Weights of a small image FSQ autoencoder.
Data: trained on made-up road signs on poles, 122500 training examples, 12.6 epochs.
Rows from block 2 of the decoder of a small image FSQ autoencoder, named by matrix and row number. Rows with one number belong to one channel. Each number is 128 + 24 x the weight over its row's rms, rounded and kept within 0 to 255. All counts start at 0. Numbers have three digits each.
After each channel's rows are labels from the 100 images, of 14976, where the channel reaches its highest value: "responds to" is what is common among them. Only what is clearly more common there than usual is listed. The data: made-up road signs on poles. In brackets: how many of the 100.
# convs0: first 3x3 conv (decoder.decb.0.0.convs.0.weight, 192x192x3x3, each kernel summed), inputs 0-191
# convs1: second 3x3 conv (decoder.decb.0.0.convs.1.weight, 192x192x3x3, transposed, each kernel summed), outputs 0-191

convs0.133:145123103081108102099116113128148118161160144141125082107136126142145117144116106142128144146165142136108105062153172093114129065100066127124148151136163166103151176136099119116136122130126082119101144108110162131159123146133180107131137152106135142115120148136134123131126113172126111153094128125149086160127142095152141133138083146114101110113137154137132133174080124096127142112124162083141123144138158178090147169142158132114150129110101120102104141140095146126145120164152086140122100153131091113127125152163117098146138117107155130159078154080156114120140114132121159116
convs1.133:071101142124135138128102135076112131117117130119121199149126094133131134101131134113141077070100095126094134146112152143150119179173120124117122088130104099140096127127148125129124115145163144158103119115109099117096140131112083174096124107141109121118088132126131131143097129081105126106159104157142155104143140103100095093168148087133185094130128123094151113094163111135135102152129120159102120075147096102157123118126118085131107097149157107147148118133148155110113137106062104130117119119139133147106124092114111133102134140133135107133149126178128103156132151154157096102
responds to: ring (30)

convs0.148:106157150112151124185139086100134088101115148095096127147076168138154088116149111134169099143120137085151137137142092128124089102112123116128147122138121141085122121140119137134132136141156097167171117128134133130166086133101122118138103094123154117133152139138145147108115133144139138131136124205148146131105129107143104100117149135103098148136110108145137108037148132135174164117131151150132103131081145119099129158119120116179127096107106122137111146131078085147085138155145153104116115122108073133141127165112072107121134113115125101120131125133131112091091164124125145138
convs1.148:119102124132112131093157113157152135118120098128127132107118085135115102132129124096154100096140155136096115098119147099142172134114136101143138180073137113126156139126181116137069125143129139107085104116126115132134166127184172125153137097124116144128116131134129118136162090125095105138134116087110130085139120144159159118129083133128158105144125090108149191113123132137087131151130126083147101112134103144097129161097135161098143112125112152115130107109178100121164171070110135121119143164161170115127122093095141120151118116119127143132136104137115151123176087137089158077
responds to: ring (30)

convs0.47:135175155124125150121094101094155127092123115175142116096132091104155119131138124122150158139133073119128142124107139084082087126184160150128126107119080149154148140080090154141127113094140130101133141122123141099115152110131132091142167141107111088143089138149111096117173175110137123136153146138142144120155125113116074126143143126116130124145142168123084126102068086117150114122101119140096097112119132162126108074123151123116084111104100123084100149101090101111103120134142151150122094152135171163119104126123151123125097114118147135108149153137142109117143132125081132086
convs1.47:137103086065155087104136103156119110145123131135137132137100161142095118128117124175111121119118154151148119122135092182165117105156126108122192144107091109134131117145145067118150115151110124147149128117162133166130099168109135119132078129156100159094153113119134113146143104115111156115121097108152128113078116126149125099082118134152158175136167121130151114137146175144125124130132128100173157135132114123112135151135136123117145172136097147081108119138145176147102107128099114130138125110118091147168134097137110131130153133168127091131088151127101103097139121132199133171
responds to: pentagon sign (45); black face (31)

convs0.163:135151113104154142077124119115131117148150135071077122122122074120140122146128125140134157113149107148109136139126119131108132178125134115104121106146138158082125148099121166087134143123140042120116138115113069138123115128143101122094152146157132100090119147120076073140103097169093110153144131148130132151085149103127122137141141123108099148153103110114104104116105123097105103142168050130110099135142126106110134086083117094152097147148113087135104102130111134121114110130152131092117135113138118120130121110094159071130086132135104136078168129132125131133151138143113123133
convs1.163:114113120152080116153126110128137148105111108150137120136091116107120142146169137128140083169081135113152103123147162116168123092120093113134183165080125108094168159147168133150121145108122126145158113149121193130148140156132108125162097149141078148167116121122133145105151130082133161163135070124129113132100096173138146151128104118119143125136161137139146143110155128154142155089118135117144162109094105128138118194155162119135171104142161146156099104143159113130123134151125139123105089164124127092158148116170111143127140099148126151074107152146138134112135144127127112100
responds to: bar (40)

convs0.52:115129144140133123109113148100121136140131131169155119139145178099140131114062103157143160102123153088136127133146116083106130149112136154161123141089124140098114135160128133138142132128131091119104132116133092123005129134114104100144127105077130133116109139132121139119144097128154122151146109135150143149120099113066105138144130137103109120154107109150143136097130142095158071150103128137130082120119102096159144118087110131114114112136141142109131133111107103130117106169126140088120187114091120094130122112080123057144131143145124120191103141129128112109164126118134115129
convs1.52:124133082127114143129116112129146128093146148075108138129075086154157127148115125114129098157137124146153169165147125120139124126119122129132120123141137115135144147124118141149131129093105145129096120068128181124088142104134128132115127143139141114146125143112129114093121163126151100120142193171124118138135116175171172171140155112090132127141175137108104137119122116167099143094178128118131143113167138105128111136152164137139149126142110117146157120105108109157135127100141119089141005109150114132091132161175166123117112086130120163126143104128131144115099127159119122148
responds to: triangle sign (78)

convs0.70:129127124123122133102091158123146156137147099130104126133142093105125132147130121145133138152120136121125139097116123145094128091107145152009095103123133122135145107129139127082109155075102142129127133115098183096123130154152166140102105098151181152107113113130135142145091100123111114130142153107129160172147127118120136099133106162086136118159162091088150141130113127098098117132135157137130134145072103122108136123115191100161125123111163130151156066130143140114170097116125079144137102110141084166112156116118124147110135142131126119118142126103127119137162119144121150087
convs1.70:122151148105135132156130093141090112125127149172178104142124148119125150123136152101118131116125096131124135133130109140165121122127107107147139131112111147097118116133144122150158099147144148128131110104151057139134121099114075110135110182110069113117125125112109091100122133096146102118131114127105101142146121152160146103110121129155130132120081161144120134168110134181150118122102096160164117098165167118150091148183039159101107101117095106095130152131139116129100166098141148106166174094105143092128103125107135099110103095117127158155162138113114126105126110107142132159
responds to: pentagon sign (41); H (25)

convs0.49:125150090163097118149136135122117151110151157132133142113144130155128068119122155142131103139155146162151156087117155139137130074128161122124095119131088121132121130128132115085174107105117120189127157102125138077112123119102104136109127096139128088159144092134116188108091143164177095123049130150118135126094095152082088117118105117139084120124128103094170134116113119151162141130127104111137134106082093114162103156115080113147131124118096116110142103129071108122121140166139121121113163134119083115123127136128139118130134155100130090147114148116126143115139172114114113110
convs1.49:136089105062120148086088105129135102109121176123135131143096138090171100156144099103158144137111106119124120155091156126116096091139146147123174158115167156132111149116105144130116114150139176118162135118144127187115146117151134162162120166115122201106114115134155141155167107124115138110169076088128118137145139095157121125124156145124139091151111143157109150120147098120103118121144137132114124155144117153109116136141147133095132163124135159147100130137177123168181175103129125127109148145155150112168107105154119132106124098138099152126160129105142125135155087147141161148
responds to: triangle sign (41)

convs0.55:135116108162169124125141125128163145095109144121133142101146199109106129141104110104155125136110094100127132148136126166113133120135151155000125146132083144154150126161137118134181139144150149091118138173105147135134129117126144114152100109127151151129142137133122140098150134170133104148147155107129125115110078113094117093157128125148144120161113154169106122124111142127127151108112127108129133141108132120150127170141145110139150117138168131170104151113108131133154134123130113139098156111069137138132119149125121127158153142119111161113076123154127141115131100129087134128
convs1.55:106129114108145143096132092129128111111106151142113104131153140107162094118136138164096124123167132138163139115113076092121114151170108138070127156150152133126124097139129148135095120092147115171090157124102113121139131147114099134083093135145141119151117135148114086140099126091138061097111121141104142144139189112160135108072156113105122153138117142132126108144121113127146080151115108111117095042133146099121109133147084131120112129132062134132148129096086112120098124113126124118124138108157135148104157141162139061108114097157137103134148151120141116125120135087133153111
responds to: bar (29)

convs0.151:104133113098142173108136105132113124109120138111126143121100127129115117127112127133110112110149111122128119113118119121116113121124124110107103115120128165115135130139119126122126123151149120123118118128130126114138150130128109157092126125123255090139118117135129131122119112159125136117089125109126133109119140124111125136129110121107113125119144116128123134135141144093127123107103127117149101150118123097106115163107149101112133129127118120110125137128096126132161109120130108093108099108109124131107134093125143123158157129156155123126114158095139124122125114111129120102
convs1.151:125108134129120104113136136118140149119127126142147126136119134134128156128121127134123129140105116139141134117124148125112146129133109152146124097104129149127126127132116111149117122118130144126147140122131131134127116145141150096118143131106000147145132113117144118122120142119124122165146123141123131119158124107142137126117126174117121134128128150138142134136121125121117146137119136145101116136115134169161128080136109111118134134112129152131131142141131145111088133108119128147115120153155137118145135158132112131113122115127160144128117166155129119114086125130091132124
responds to: struck through (98)

convs0.108:148131111128142118142139094139095146148172107141146090118132090153143154107132120123090085134113120083114126102085155093125089111135163140174120146113133160157127147101099110097131123134109135136131156119122142104141147125136088148115151166064154124198109130120140116129096103137101138137130119109124183139136173139101117126136118130109157131144108110111172122159149117098126158134160123152171140111117089148110096090086093157149131117099116108113127101125181154148153103130150129118141112111109154144167146137153142104155098112120154139161161130133098094100171130146092187100
convs1.108:119126088115106151112135133111168092107079106126084134143115102114088061131152111111162184111105125143112091152119125115102122119149123163098168123131135123097126171082170144166106106128129115176130144119129138152121130128136145128130100115155094056096134122122138106105112115136126133119119098119073088117126118093112148162095072132100148139132119146106051116107133119148154109156151115101121128102149128130070138152126136116110095119112123116150114124120105124129097136149124135122108109167147134095136135121114090127108168099127149119109131179115129141114099137131068107125
responds to: triangle sign (48); black face (35); bar (29)

convs0.38:110110132127149120117122140121111118148176129139114180126127108137118099102111102097126155105105152106122139070134148119140193114153130137118119121142125157102146118147165087118107113107136149117110132144113207107178123117153095135106090115135151136130080139102155092102137119108128122113120116129100142113129069083092122097107135160095119106121138129107106124086135119125126127090137093083126087073150148125122147139138114120104111144118121102122150142136087091106152148135147138140100169109148097084133165086123143081118193128139146125148107160107119099134120109088093119108
convs1.38:113093115146122097129119101174142140122097139130157103119142175133128135152144135089105111134121092120124122136118130142141074130085127146171105125090092153131126114118154168109112118124132106108158135104119062105153121123098160107131157122093158072121158154132078172147135121126116106118133095151119127142119157164115080140155097106161125101076157097135171100112145155083155124142120110113123135143100150125135127144155102161127127093111125150133094097149105169133092104143112189131128109151104128121103122140102125155108094132090173118105136116095133141120146153166159107160
responds to: triangle sign (51); yellow face (33)

convs0.101:146128106128120128104134168104135118148090123103127114110090114089114095117125138152132120073135109125151119068125124140149109063138092104131119131116101148151113135139142118134122154129122146161154141123106136093112136129108123125093151093149152127122136155122106155089108088134162122094138131113105098139081124152081155067135145090139149139154127079093141185089110101154128103116152105115115125110099135144119121125121105147152140066131100124100173126150089094143119158141147127129137138102107108163117143114090090074169104139136126131138179107125159135155078139145148099124
convs1.101:114100108139087114142163121195136094089171115141155161142161124129127113125136127147123154103130145097126121142134130149118135151139162153082138107136146151093133135119128143143128084139189111118095113127143110179118099129123153128145115186128093152122103133086151122107135135119108155180143110105136122135124107150155074173129109127089096093137116147129144083110142145145147124149111172102153139116131109116125125158135146085111107185118141115148102117123133190118144130147136073115121114147149093087121092139145138180146139131116116138068083143123127137127149131098148157112
responds to: triangle sign (92)

convs0.72:121142127121110154153119110128126140137146132140157099149139045112130151133106099152133118118131134135108114152109121097132107150121127139000117154137117116115120117137126116152128110119138096118117133117111137134170120149142127118142123173141140159132120100113120117143112118130132117126119139119124129137138098121137146148104119124132137133121123086129125128088134118104115171145138074122137100106122164111124128116140072125123000134126129108137127155125132133151128135130081127142095139129120123128133133121137136126125101129125138113096106121130127139119133135131120117149
convs1.72:129101114124132106131089140112120128105140115105072151129040122133112134137171143115122161154110132093131135147121124151087142125113110113042146130121149098162098149105143140096108128123099166117131125139102144102128116141084110117108129075131139118110152137126121126083143138148125137128164129094134112131100190163101125099155137125144123149133143145142122112161124127125171041118131113119140178162113078124119125133170186098129169121130120163119144105126152141102123108119145105123137066143149128148111133129153109115124174127129102146115128143143136119140140156159145103108
responds to: circle sign (87)

convs0.188:172071094059121148122160106106106107149121143122161131103121136142122124096131144158145111177156068075143124152114109131140092092144159146094136133112137113125147159123083117128123111164138146108077116147146127112097118104106102098115108141138169070131105156174113130133139121177109116099124147116135090130109126141065133137146121105137151109125080127154145145094163149109113127149099131091110119138168123124134093133127133143123115136094094143113122129103094104127127134122165136123132165101125126143134126102144099086150107076123117127147164093145126141095125131168159102150
convs1.188:109160099169143172138102097137117157090120115176131129136118129137156076136114144103132140131117148119122125092101106132116147128102124117156100103187092105133124102127181154119084136113129140129155147093100128128160134120148103122118136166134074160109155106079149126120143135090146124136125084114133133123153128110153139109123114109102146145144146116086130095171114092145134091157138127174133111115111112094109157135125131131170146125132160107131128128100139141145104148148121132090107133130172131141164129141113171174062166141096130157131123136143111134158157113079157200145
responds to: triangle sign (58); black face (28)

convs0.23:119145161159125105149156126144142134107172097133114108152107139133144111145120146151133132073131159155141146154111145123119083109113115112105149125111134140139100121127135172153105129131105115131149136125098120169129146131138155112175096091123000152095137160129102143145121142146120096139145106124142120120125083119103131124109119127127073119152152141140151154097148124145138107138120153167139145118136144160118129122116162139131154155152138120168123084132146148135112150163127120134164153162121129131125134146115130138133116133128132139116112120124109122133148166117144082141
convs1.23:135104116109130146129127120131152137132112124116115143106143088123121118091124117098125143147124118111113107116147152150133121130148173118156113128140106168120135140126119106080124121146154121162123118138127153083117080148113061116106139178110000136153121127127132106105158135116106122168137122128105133136132151108142118102168118136109164098079124158123083115157130156152123127152095100135127124133120132177185140077132122081126150137108131129087155115118094139115087118119135127131097116142167105143120142095142113126147147117149157104136138171104124136115089103133135155154
responds to: triangle sign (44)

convs0.182:158147099147103100102127092118145143103161119119144132124155169130094098112073155178103111121107113156129148165137119141163112121156115126136124141110076147107102107115089169129121127127115077119058135155133073102158135137110092095143111148110139112142118121100101156070113137153110117169100128118115131106086145115125105134105127090102100129123138131129112143148114157115107127102052166119141128107160139146110095119097125088107141120151100143099142125151126137124107101136142137144097147130136093097137133160072143065140107133133130124078116116123130128095122119101108107112
convs1.182:127091140132106141146092149155152124174118109166146153181109082126162148131158114055140171127119110124152103136140128128109143119099113152143090127154201129128148119105123137093120136150135150145148135118146189121116163106132161168113137102147127104094128126103114105106103121154140098135096127160135121161144161151132133141122130140135137155146104163098100128128117142099120121142171058108115120062118137111102188107127103171092115101118149088124131115100149131115136148128103121112174113126156140105122132112162142159085126116135117144163113148144155119153134097113100114119
responds to: pentagon sign (53)

convs0.149:184132137119137142141084181121145154124103141179148097131148141115118096137128127124196149150151117111140092123127129144118137116132099135081099157118109154120180159102171123117151145113123102106143147107135100092111103149162115141155124076065087120102133135144104122089117145095122109146184124126118127143145138151091076135132104133094108183162158123114113124094092146069139102128140100127112110105126111165107089110129136117127159122162128124123149134123124119095087143120105160174109120128113135117119107112094134092123119146145122135156125120124184130118088155110121113131
convs1.149:105103132107136191134135078135121116150167161077130113112085165150126160107140148143095124129133155142110159123135139147108102143172107138168118125139139103143149118128112172146163117156154120146090149139113151154092144133111104144107099160165196134139158096101133163156126116149178137122091138171105139132096104133117163144133134107163127094122097156149140148132158118163129142139152141136123167129125136087157137140107162064138108156136132141127107158154124149140157116153178114101117126098092107138123138125152172145140147093137108125118116130126097104095108143166092150104
responds to: yellow face (27)

convs0.186:126054135083159135085112112115106124128122124106111123114137134082102179096141112130121119136133113069140096094124116120121091137129153137080128112145082125067142123131101143095118091151132120052114129108111102132105128126140125125144120083108146147124113109118127120103127122096136144128154117130110128129122098140113133104156113102129193084121091122157130142145166097094135184141103145109134156107126114141152122093088103133131156100086084123130087161150113123112136147127156124094079112141115129148124137126112071120123111140102112140096150146130151149133112129104079091135
convs1.186:140122150023136131156111142114130116147112140152125193150157152105135090138136162141158174116132113134103138141074142138088128139140132135136134150146103150149113120133154183114135141081130134154156132137166117232122084118127129178099148148119114097147164117145132128154133151103119146145116143105152118156143141119139139149085139092114150127142154118118120127155127156138124140146134138118113136134153111145134137179129180117118136100135130127151131142104131140147131124160155092131151121125113113122182147167137114125163138130174151112173125173132108111109126124156160127137
responds to: ring (54); black face (41)

convs0.73:112069162171143125098117130111127137111124139072108128134130122156129093119163152129154107094159128139098160122128100125120123090115157127157136122140140137083142133112133111145084110109136173143135120099137123112141148129103109156118086112149144150145120137143119119115130168223113131132148121119100083140098125140158114143120094113140130073118162121119111152129126138132136143181130090130133129112070063116146125124131120121113108092150132148115110154128070080136088131125127124122063159150106081100168127121149138100120127112129130073142148149111113135130126114077109130125
convs1.73:115129124059112136127120134176130095129135132187105097084113152090107142134081095152114118132066134142113081133133141141121119104145121116110096161087093143128125119108134166096102091141131114166142103074139137155101101119148124106145140145147115134118135119154155131129077114079140149109130137124133155149160133127084111138112151106140077145140168125159155077092117131133148103061145141101142126170134176139112108158125147177120156151141100121139106112109141147124118106101134110108170116103124137156104159104108120134148143110136127156113154130106122160097108116156140121115
responds to: pentagon sign (43)

convs0.123:127133139177140134140106103110117138114140136081131110132146115140158111112155149146112163123128106117165149121125128123162168123148147140105101111120131136109144112140106119118130095184146185114156114159124116114108105121136159139120166176177176155155128122106112150112138107139143132143145159154139148143147110137189144116110171118120118115089124118139100090186069096114099123144117161088126068067150163115100104097141168122133145135078107113176114131161134146119114112133156126105071185122142162113107100119143140174127125146132134136125128150137137130147120139118105111118
convs1.123:128130120046138131139123140115162108114071098144119164132126129097135119113117124158105087081151135107101159123098130104131124133155149160143118126146118118141106165114132109093080154105144094134092165100141136158128103163110104143118126073125119135099137107131133140165083104055124133140110101146152113122136140107081100123123095102174148124118147119119141155091104137094134139117151101118110140122119110119125139159090070107095142133141140140109126111117128135107128105142144107128145127129158094165207133147132104101132107110158157107120089107091112101131124108109121086094
responds to: black face (47)

convs0.53:119125107115145143120115116089122133126152104105126125116091112162125113123132106106128120141109179136147143114167120130142124121116107153118082138134104176112158138124122136098136112124127127116151150141133140097102156118102118132092123096069131158142144119128134115099078134122155134142102130149120061130119032138120122127188101112091114122135111099112108098102120102107119148133119107104141116108138102118128130094122143146140097141148135186132146117138114164132175113084094132114124132097100111135129136082187061142193173130142139128108142158124152157139157128119106075120
convs1.53:137123121142121135089120128124117092133117092176143148098155131135118146105112158141112169120092086107096089114096108140092094098130160117147145123139099127143115129109169165160120105101151138152096134128138116180150075126136101103190135104131065146106112090165161113144139089113121123124131100148129152099146189117159129104099150117132122123090138138130161136178106141114144102161146134131165125128123138098095088136136111138145123152078122076132102117102140134130093147146158114129125126142140084110136131141111170092140150103102147130116137156131100101136116102121173173137
responds to: square sign (47)

convs0.117:131138163149118117121131120100123101116163138194137118126156133076140140127129156075103148124131084118117124144122111132123111119140109141000097097130109142119116116131120121092106128112122073143109135128112115125162132125167101147118104127124127129122112131106098109079143123106148140120139115116134146111120119119103112137101133147153131153127074111135081161115118126132114113130115149115132113096138133110125125088107105084125157142135115149099114094137094082100101100113158135165107088117078109106129120134159172128122144150113120137086150134118110098125076105125077137108
convs1.117:135129114139142125148147154143146117128100156111107121128126154180101099142126102155130074109117088137114100150140117146147142178095099135059123149104114116112184125166132079150140130132132181120148125163121140101059165127160109112110151118129116093125109138106137126160135166153139089120105118124102097129141122116129157139101135121126108125126106137111095089161177137108133138121103151140102132140107102118098178142107173129135117107125100126131104157116133144131167125132075047077164112145121188142100124101146121120139118150132140117115107104146140156110128101139140146129
responds to: square sign (47); pentagon sign (45); white face (25)

convs0.184:123177126110117115151157118089083088118141136130149118111134167154122084100100129152130135133116083137148125115104131119105135183146078153095119128085062170112127062122125143115157123162140140093111151147117078112123139116097105119127151137120104103170153091116125123126113130114136143116165099129100120111142136158088138111121168141085127125139158140124141105085110104119130114159077148127130120153141104121099141168142146109135128143092129148140138111125095155136117120102134114100113147134168118166150138086113129157139147138104137145135104153132143105105181145074120111063
convs1.184:125061109122099121096119143129110144126121146121111131130124128101081145152140121164114115088121122108121106163151084145142138056110091106099205133131135162117135124138107055108124121125147129170190126135102150144108123130108144125121107099094125131061093129108140119130172168168102123145141152135117116117090112098122111135113105152109117109110134124118136141120143098104144126116150134053141101140090146110120132077120106150123146127129118113131178115166133106140116145129133125103138122065098114112117113120176107137103135108143102092137132142155146108105130123147120145146
responds to: black face (54)

convs0.61:086127126108115115132106110126120134117136152102092112139089126066086131136163099112159105111123095112130141135138073114122112154121115125157134141131099110091157148137125138143143149089107082122114143059115099111125141123118110112110098121081162125143107113115101133128120116093102098148119116140181136138111102143102146093110137165163090107209098121141143127095179131123135146148158147124142116166106109101123151126112100131090105109121090104157129162144134127135126139107138127138085140114116063076122142135136127173147103141144121099143153130160145106156116123140160086100
convs1.61:170150102180123136152122130170130122113124165138099163128118118119167083111126124137132143141144181128152127089135157141098130135122118195089106123111179115150139127130127118067129110127127149145139140173131096109139101144156154134135125116114113116102116138124135134120137175114148155140133119134116105119123122128141152168084131072116105134127162110073078088112124119162098117114106115104129130088110141130097132166099138167150145076131155155141117089096132111157130124136146141110172096115107177126126120088103142093118126135074134121140165084130125164089107142102104107132
responds to: white face (45); yellow face (31)

convs0.16:102152104158119088152096070099104122167135133098127100115124119099092133141110148102130098148151106121155135131123166128138144086116121128108121113148120158094118129104109085104155103117161122157115149138105099118120135111064132112131166117137097120108160115127109095108119081131112119105131115178106169143158098104085097085156143094098102064169093101160107118079075079130134138161151129095128090124173130135108137173113115099129121123110150133129090132132163146107130126097146096113116130123116096087099143128126109105111159115100147112117139126110139136128132145107143139127
convs1.16:130140135100130123124106158162168104112177104135150108119133142103142131128129144165110157145121110141107112138154148120132124121137169103101149129153096137157134121162140161137124177147082121100135108088118141135115139127161136128132082114181097153146169106120156123111143159073112103150152111109160118134111121177118093127146088170156090105113123136102105129158075166122121121104124124101123149139121106145092105125146164150156135140146146127109136113127134088144111163149134099135135116130088134123202161166094106084124129165162145140116118141139126147092131106106154079188
responds to: black face (44)

convs0.170:102119176106134165143106121120125135129126143102087098168111136124146102118124101110133127125146137110144138118117101115114154146126127157071117103125177134075166144142125131135126119114167129148120111140152111127087088161147148131082132135115157104108108123153132080115150084142173148156125100161116085125100130109135112165188126140085162140107140149152130127078138108071144132127125083160143052142120147120137136142121082148146160103135122139143103138142051121114104122158129153129134096135134119102133119134092101121134126102125142103098161136103138154131126152124148076149
convs1.170:146144098216093138119130136144128086134131070135153140144146124129119119137136144087112156099107137140142127100119129125128120114135128103136101162161138120148117142135106079142111132155092111102113154094142132083148150122101129116110115146113104119123189147075092187136108153124087173164112139094133099111170134124119134147139134125150122137119136139126118149109124136164138156133143122115134157106109140131130087134097161101143140114158136073106150147160140071106129128107125152171067136122170119113109160141117131071133106156118114147149108134162115104168148154168124159126
responds to: ring (27); white face (25)

convs0.160:161140081132105143131122120143093131144146156109111132136103077151122179137119136123133141133158124119151113178103114109118134108088140129078099129084112124155126096127082162133133105128113130135136137127112146149139133130141140151143115142087097117128154156154125138135128085160111116147112162099145108127105095167138150088145117121168120087115121121089121132052158108142157141140138072137119141124124103127129105144096119156102143128109117101144118123104150120124137143144155125094113131118161131134099121126001113122151129110127151118118124147172117086118160125111097106079
convs1.160:089136153128121133102143111120150146106090142139155107121128109105147084138162166107097152117102157119130111102135102140109112151157138129143155133154145134113134112143127097128110123132124127150134130128147038117161159106121105106116140144130112145101156116080124138099115103135152118112121107162116171160173130086106092163124155131121099114128167167134149117178134154115076083128128115135108198128129156116134133108162115165104104105115131138122142111121121135110118097069108164124096109119122109088125133141154094149091110148138128160173111124072137140165130095147108180127
responds to: pentagon sign (84)

convs0.30:127121085127119121135126116141129121105109128145124137150119094145134139127137133125133122125129089096102115134140128118137127110122122118179134123132124109116127147130111121131132132138141077112130128150131085127150121142137114146132127112158139149128129134143117090083113124141106055141127131116126116122148149111163147147123141119136141121128127125129117116145123120098135053144146000132128137105141115125107123140117102109132093145152132132139136134130135153121126128117108109154134106124113136109126114137089114137134133117124118145000140116144109117122155117130098128106
convs1.30:135134168122138132131120121102136125128115135143113100107109154123109142121136117115150138135125170138128146089126135121148147128126131118176139120113137131121126128107133128136142128109130152147127119107155058131121155124128118131117134145134119125109114125110138144154137132138146136097133132117127129123092050149084117112133121151126129132122139104135121134124124125112150000120111155120137125135130129142143126106143194123116142106115135128136129134115130145112119123131138116085145000132156130138127128133103119141120146128123128123168130132060137118146114124126136106128
responds to: circle sign (89)

convs0.2:135103127076124150097092129112148127111143143135138111142102129147094117119096116139171137112118150078140128151148083119137132067130109119138154126147096134123159117133141120143134138125141102070132115141092102106095125124122136106134116103169157119167140098115139106101088109118136181160122182130132090130088143131162130120151171122140185133161120119130091101109130150132105182109129081175136079128159100089123125122099111130140128127127109124108158123138114183081120152109137135135130103107074097143116116105117151139117088110164119130084148136134124098082147093114104124100
convs1.2:098118136157106138119129140150100144136122099102132126109114125091113086141146129117109117109112113153097121130099144162141154154162165159130092165164112126108094128125108186121091137103102152159140168157163168165142099166142096159137129113142118112110100145115067157143144089131105138106129103130131167150163122146122146133092101154113109146115128138100126171173131141084164140163126185112161169130112121138117134169177181124131125123144141151130122120087135109168138093151132108164135115112130173108133123163113130116146156126136113154100133114126133185137131096155116107161
responds to: square sign (42)

convs0.139:091113167120148122089090115126139098085131154126109112093139123104126158111107119156136128111086125134106086130165108118109107114117093139124123137092049143136170129158106117155126100141132141098107143141077166092116158122136099119119121106137122098155076132140139153101115144104165138153151122111153156171147116087091144090145122138154118102097110130150126091106147125124146086116117123110145170107144121096103118140146130137092135109148115111112104142092090116155139107142168067100121111106101140138169133072117127161165101136123120105146104148141089114088109114110125105101
convs1.139:088092126087131156124157125154089124152135123151131156140122111165139139152132141118096168130135137152130132112077110136087151104156116146141122126128178139109089110084149192130152115121126127164143139085190142202124084104117128140117104138118138172125156089149150117133098109141106149129081138125072127124117109149170124164086096101134105108138109141108145147133113105180107146136161116115135119114113131107126133117149149122152125159127169160123134146095137124101134083132087137145105143142105082123151141105153099103130162115127121172111164133123147120119131123146137172155
responds to: black face (50)

convs0.165:120139096157116118098150098084075142130130136110121110128141094075183123125112129151095118109123090108104088083118113134135165128155106173139108157090154133133162132123107123098135139102143116126167105113111109117104147130116133148146151133122123115093121147097103175109104073148158181106145127129102135108144112106117059124082111125133148155104130113151123114103104154140138118113154142107143141090120100091155109122089147140099149080145122172126119112088105139130097146123139127090088134127084100118131133067128181079123139141107142155141156126133161134128118111128148135115
convs1.165:091104164116128119132086179153186101144100109169135120128137103158078113116148125103174112143135164145141135156145106137103117117114131120150150097122115111180061130145140127151121122126149170088098143158104126138108134114158128082116116082140103085153140105127140095125123130119132116106126115129093161131135133099089169088135125119116075142136085135153076133134092113117132149159117131148128150145129133110139155135098155088170116176135117134093125151078120156098123084105148090163127129140139156149114144147111145159130137133123136110102128139115138130097102140081169108122
responds to: square sign (52); white face (30)

convs0.17:144157120159117148117126130129123147120109154102125134104100105103099102140108091092120117101114123145119097152132099092095137148124090136142125128095092102095096143100149112143133089126124140125153139162139103134106148150131138128108118102072145073156122124167110116147137080088150129105132121102166166115109110119171086111136090161109071110129090109133126131158132126128109105133089133110138077103143134119110159128093136122125173132143127103097167129120126122140151095115136100106094167102082127135118134120112114112185083085127119112171110101149124134116175122067103097107
convs1.17:112151177063143141123128156132135096156176094097126110142141127159125093127131123148134128137155148167166092139138136188120139106139101162086169098164146147155118120133129128130149139153143138136148131103128150142136115159119141141154165099162105070146130116102116123117104115129125145118050119129123137144160124132066110153146156137157147171132139150106096136146120105151125136118140125109095146157143180137148121102158153071125086116097160140171126126121125134148135140108118106133142116127129107120164112174129135127116183142118126099108142128093151166107089138120183130131
responds to: black face (36)